{"n_mels": 64, "pixel_unshuffle": 2, "residual_init": "scaled_by_depth", "beta1": 0.9, "steps": 11600, "warmup_steps": 340, "weight_decay": 0.1, "adamw_weight_decay_other_params": 0.01}
Rows from block 3 of a small spectrogram enhancement model, named by matrix and row number. Rows with one number belong to one channel. Each number is 128 + 24 x the weight over its row's rms, rounded and kept within 0 to 255. All counts start at 0. Numbers have three digits each.
After each channel's rows are labels from the 100 clips, of 14976, where the channel reaches its highest value: "strongest on" is what is common among them. Only what is clearly more common there than usual is listed. The data: synthetic speech, music and everyday sounds put through simulated rooms and audio effects.
# convs0: first 3x3 conv (model.mid.0.convs.0.weight, 256x256x3x3, each kernel summed), inputs 0-85
# convs1: second 3x3 conv (model.mid.0.convs.1.weight, 256x256x3x3, transposed, each kernel summed), outputs 0-85

convs0.123:127124106137091132121137119105121202139141148115141112127117100148104148138142079113142116157174145096118105143128138135106145142174124141122119131142135079114158077158167114104138123091114138092099119140140112098095161162152143121135139112104139162167089158
convs1.123:119143122107148132144144148119139108155116109155136130147118133108124132113108127149086094109120112144156152116102127127136141137075106170155109123135176140129098144107104116149145136135106107106142120153087126104139127141154111120158122154129143092098134127
strongest on: bit reduction

convs0.118:143105180105154143134151081148139104143138152123140132121162107104131103130148112131179115115162107121159097195179113127131161132110087071144105096105123149108123156111100173112111137112112124105148090120101127138183145139133085149142111107150124100113120172
convs1.118:130115061134148120102129131079121110111098164117110141127084154170139147116123144156079137125105110131160143082098158103132107146133150148131136134119121100174158096130144118127143148175085159152156131135117166110149147128103140078116127147131140117122143118
strongest on: speech; bit reduction

convs0.24:109095164112130157129176144135142112105130083139109092157167109098120132082125129112184089167108121132149139132160063119138150088138125088154131153125161126170124146169101109124092122118138123127128130135121147130179125102152092121169117168132091152124151117
convs1.24:140113129110144124111123123098143133145126186112124156126101113119135118129117134143056144171102100134143119089089177126138135163112120173120118138140153152119138094074176137136177118167122145114121141139108099135176102119112096128139125110174132092132132108
strongest on: bit reduction

convs0.188:125112123136161111129097133129146102162147130117115090071162130118115124152116102097160118092129143172158112200159141138165171177173143125130118120100139115128129119171128104143120136132139151101140122074129125077137162132145122138136175131084139094139124150
convs1.188:096135128139145099130151100125137155152115132126155140136099150128127116116116131150089116129124151134102145165130099111082083079101143144173102142198126123154108122148101133105102133112097129174116138121114100140145097112121116116120150129155151168115121101
strongest on: bit reduction; everyday sound

convs0.57:193128129154139102118157158104145128115139090101120130156122173152127107135145137113170064146140150153092150118108151127102099155175123149153111119143169101126092160105077095088108132144151147126167145137131153122117099124075104106129171098159118135139182119
convs1.57:120084130107142145102143107147118115138134152129115109139119097108155121102101106133081139132118083129123068119103128091135114124084161136105155159095133159144168137123153150177128105080112118090131089123141104124100129095193117184099111132114111129128127155
strongest on: reversed

convs0.157:156183168107086143146110131150120138150091150126148103102129072101152128130128137130161114085129118137135126162156131162168134130095124136137124135124104131150134148108121112146104110130103140088151122172152155083160151137132106124160183129124132104171154111
convs1.157:110153142140136107118152093107128100148111119081158120148083162151166109108115112110046155120131143146131098135101103116098128095132118118139141132138098106165131116127107149114118129155132111187149140112110125133135123133155141121125130115144165128135132126
strongest on: bit reduction

convs0.240:103156103086101093097171152182075109127110115166127159132151109090137128111131122190161077115122124125083118098098118101112088157147088125122087147118116120158113124135132134107109135118131135163099102084112144134136106120127160138112108113121140131139138092
convs1.240:149133170143159140205078132112152121125126118129152117095116164111145129127116130100124189151133128130145153096160151148116141128118123131121141147140161109105091138130134114126092089130139142105133142106114116156104163106137139134144193136089099131103104158
strongest on: band

convs0.50:119100160138129142148118141145131142141135149139143164128130157117142106186177146066157079121119165144090133152124152146110141105087111122108144129135119108122153127127136127090111134120134074155160122108117127141134140103104111142113091163125123124130130170
convs1.50:138174105083143103113117137137156104144165096117113119114127102118091137112081140173131132166118149116145110081125110090137132125146154095119115113104149110134108120125128137124118124092088161083115146102137174123128135147120150153116135117125140107184103113
strongest on: everyday sound

convs0.10:161094123119121117131079146155123174147115106138128145092138083128150113129140117092121116169135169135107134143150137125142110119149097164115118125139109131122122089141141154128125186143134151108117147149161149146163116126142046117116124130143101104105103182
convs1.10:135123127170099132144160104090104083124154150131140133138112161141122120126108109164123154104154131153148158111111097133141131138138139064157147136150175085146172105139121138135140083142127115147137156119132128118094135086139168141119108147166135112135127101
strongest on: dry

convs0.167:102109137126157108158147111123121121192120141147127106112118115105132144085109115132173174080143161121175127132146106115075139119139121129143110134106078122118119131131090181147106147141119161111115144119101093141135108122122124139148149106133143100156158113
convs1.167:167135104132110119137130124149131139149150171191131138123099116133089129132144108133080076115114125113147090159159107127120205112091121113142094136165170135156137131155186114136144118110133139141111134107123120079138117178150121163127106128097152139128107115
strongest on: bit reduction

convs0.179:107106102111158123159110156145107139142136176106092118094141108104142166152151123110128103134120116111106129066109094124146077115153166170114103133144151112127178168149109110098096117152108155140157084095137129107108124116106145088151116124104083141103111128
convs1.179:134107137111104120096134107148122093114138099172119125158137129123118088099101116127152160119141194124101116148116135139126166113077121083117125147152139096130115161149110135128119146122139119084128153076126128081132097142109114145126176137110165129191148086
strongest on: everyday sound; dry

convs0.175:154105167130141104139170173146110134139119157105105151122132112099104107113161123138147140122122107130142123090134155106085148178150079107121144093153133121133129110118102141157134121135168111118153121123114094111129117177143156145149153090142121122109147173
convs1.175:137128125113088122109136119134110129116131121118090117137129108131129128152119102114093105078092127124144105130139104142119193129121124134132119136124153125124158136147194112099140110110136148136122117127169144116101139100184085147119139138126117135159106101
strongest on: speech; reversed

convs0.148:105084114122103106073174148146145069161083178099145141106156129151100198098104148133120146141132157137136127162163200134128128111103129127128156118112172125111151131144140097145130141119114109114153128152135156092149153146145107116139103127114099141114124111
convs1.148:103141130125099159150100140138093154128084071094102114121121093133144076121104117139137130147092136172157121103119078111117064116130135099123096151141122113113091111110089126119080112116165185129117131123144094111167123137088106160122159129110139114100143128
strongest on: dry

convs0.70:145150141120114162123137073154101160096162133164134117122106147095125125070101137143090108114192121131132127133144130136140140136092148110152100078138139132140108141118176134138190157142093148112128122185150145134168133125107149136133094160158166121124121139
convs1.70:101127144114145099110128153112119167134108094092117094135133119137130149115135107140159147148064128189111125103120129128119103117148134137125134155123108104085129130150041138114096095121170086094158121106136126119117113108155090156131145145105103145113164130
strongest on: dry

convs0.110:163101134159144124136152132106111116126144176138133124125115150138112108111148082083118198149146124083106125129116172121102094150090090149129190127189128113116151124144145120101117081152184133113165108118125096133181133139158159178128127092140143150130151121
convs1.110:099153130120124138142165163131115127110117084153096093133132111134152152102111136137141106142093142175144142116129104149135131148147121083147121149106102145105125106090089107155116160122114132114121146109137126136105130131126046115131131128114164107159121098
strongest on: reversed

convs0.205:101144156141083146096123124111135156134146162151168141177124165064094085133116170138125119188105157117088109110115121215115132103124099107130145139142089117088136142163108176115161144146153129120149133151105123156109120128140152133133124084100121140105118079
convs1.205:149172105091126161133080131136100114144091119127156109112101122124140108131093135130140099140114146116114087120108113088115158187103130137129106127109157140145141114134093149145132131128196174120112115107128108131154089125115143134113112121123104113106145153
strongest on: drums

convs0.135:122132162163146102139127123131125109111106132154072163117126095084081172121099097134118162134049125090143114110126102116134174154150120163112124139126096132165134107115137154120123121120120138105132148133112125111105151146106143118090137111111081131083146147
convs1.135:120108127179147138152140141092105152126100107138136089146136116159128120130105137102113136142144121136090157127135152154131151156118164110143093110122131137112114143110077125156165145125134101118108128150140117139083124082180126132148101166110143121129127118
strongest on: band; wah

convs0.238:105098130125122130154101131147076098112130123143132132110117154160117144125106154114161141168132092110121162148136119106111138143124144117113112101102131126107096157096089121194138126133139129103122141119095123126117110156131111109122168099155139137143121101
convs1.238:129134117139141136128118127160159119137137090181123116106111102079098125108149144132143115154149135105125138141131113112120109110119101140184141176161168106130113119160141156114120101093094149134124141118118134105130133176129117102099132161085137107135150144
strongest on: long reverberation

convs0.3:129156155138121125168165116157142088124105074138133126140106181140118104102087085146105134172178122135121127138128105141131136121123128115136117108151124142163121102180120109139142117164133097155128146098034084117155138129112104100136133059097150121169114159
convs1.3:149129142132131129123114157143100120115119141132147124169101078121126108131159152109117101104141139132113169114134139121113119130097142164127130161151112124129127133071120120111141082106129123113142098156170114136111137129129191111112150177095150149098129136
strongest on: telephone band

convs0.208:114098111154133127131096138091118169103101138132127130094111146166128104096127080103151131132135163123103115100135151150126112155139146161157082089142093103136138171133058134117144128139123071125143153126099072119125147157143166113124172157119151125107150120
convs1.208:123142163088106127118141137165115115170154126112156120120151077107110148128103140152075115128093138143141121157105105085142133105108127113135135135108140160094116113117147135149123149149141156118154113129151164118135087093153034141145176103119118126152132103
strongest on: reversed

convs0.160:171116076156092125140118114164153122144139083151101198114145138066155083147109147090136091143115154112157116088088114142098161182081127143113123094134108152127122166132112141084135134130150149125130118092137131077124142118133134118113149156110114115089169139
convs1.160:138120162135197115155128165104114116141129150102180087086112144122104145092159111132096125153130121157121135101129146099117129103202177084136130129121147117123173096148169099173138112144143087119127150099153147157148091111130097140137125109180125116116109168
strongest on: distortion; bit reduction

convs0.129:145113139128128165144113114103154102180147136151147107150131153148144116105137144096121095120090161159123170077125133161137128121158122128123130095134131105128114111153106128151113144176159124141151150138069119104126092133166099142107112147074109094117155092
convs1.129:129128097116165111108129129152119136096102122106155190117108109141127138113127128164135137139110107143152113130073114078110123150140138129136128111128146166143176147134121148121160161109095145161164133104116150133164149150091112155083135148135099167147135095
strongest on: drums; dry

convs0.92:095104101141131139141103123088158148137138104114145124138129155121117120157121133099094130204140125093077097087151108106095104123146127144083141101128140129086145149147118076066137127097180131144117114113128123122150123105130095128127096101140137143076161094
convs1.92:126127128140154125118124146142078144130107130114159095115119108103152108118114116129085103139094177159124164126128171131156120178201155116129110137143097139128108142123094121155098084151166139064136161110104152135102127127106107128121170135127141095118128088
strongest on: drums; wah

convs0.195:122119175169110139158159142126146128164128203171132105119154150165123107123136172127110117151117148139154119156131121127142136130110118108122116117138119160172098120148133104118101111114101116109117093122108197160140157114170096129156085161092113121136101129
convs1.195:143137113081103122133125145099157162086128117098123132139111112106132132135124134151110088103122121155123138101100126106146075112142151094150123170121151098107130150128141130164168116195113090115140135143144092110122132151112112135118130088129116086135135104
strongest on: everyday sound

convs0.55:097158141127134138091167162135092101130161121141111165117153111143092170127107125127122165107116160141149125121140098141125095091142122176094153129121143112116121104149102138173122129081123133155176084139138159139095102151144128138174108174075129125104117134
convs1.55:116122127140128095185127091123139120161114128147137114136058205126158086169144130116118112125095113144157147165135133102133165147105138081077166144119098135140143142182152122158162123169115102119127115124152112150101120108124175151153122098165126124140131112
strongest on: everyday sound

convs0.184:136106110167141153108167166101141117167159143114123119147118154132127130110117142137149128127136120145097174099098153112128091174085071123128161131135106128103133140128116120100094138139131118123164114142097119150145152138097113161104171115124098177102151113
convs1.184:151098118129067134127129067136152117128093156104136165130138131126187129108123117124098092113085152143146141112090100123125085119154134115124128152127099132114135112100179122126105147172140141109105113137118111119146148120146147138156163141102141091100122119
strongest on: reversed

convs0.252:145134152112116175156089135147137104140101168118148138128148112147161097122126136090142155088168098170137129133134124141131098094091176118125133144142087114125147165125180118091122128138150164122116093192128097151156123126129122140112130160091195131125106102
convs1.252:108118120155106123096113138085106148121111063085124099129125143114127142138152129125114132138111130157118116132130076127106133118116136139148133144111132158130108104126071111129120101124156108100173143103158159142138121140142126134134155111162077124095128145
strongest on: dry

convs0.233:122127137141096118117136122135149122109161152125115093128125127135127126124122099095121137096156095120176157155130130093146144146109138098141153121156150138107112120142133128148170146155139110141108115128071129075117110136119108162172107136177103095168119126
convs1.233:119098115097117106180100122088133142112122120103172162135142159121127161151129134123115124130113148202108101165135103143091091088146104125103109137134118159161107147137099134138127079129110143164132126114164131142129116118142125144167119117111159114135159121
strongest on: everyday sound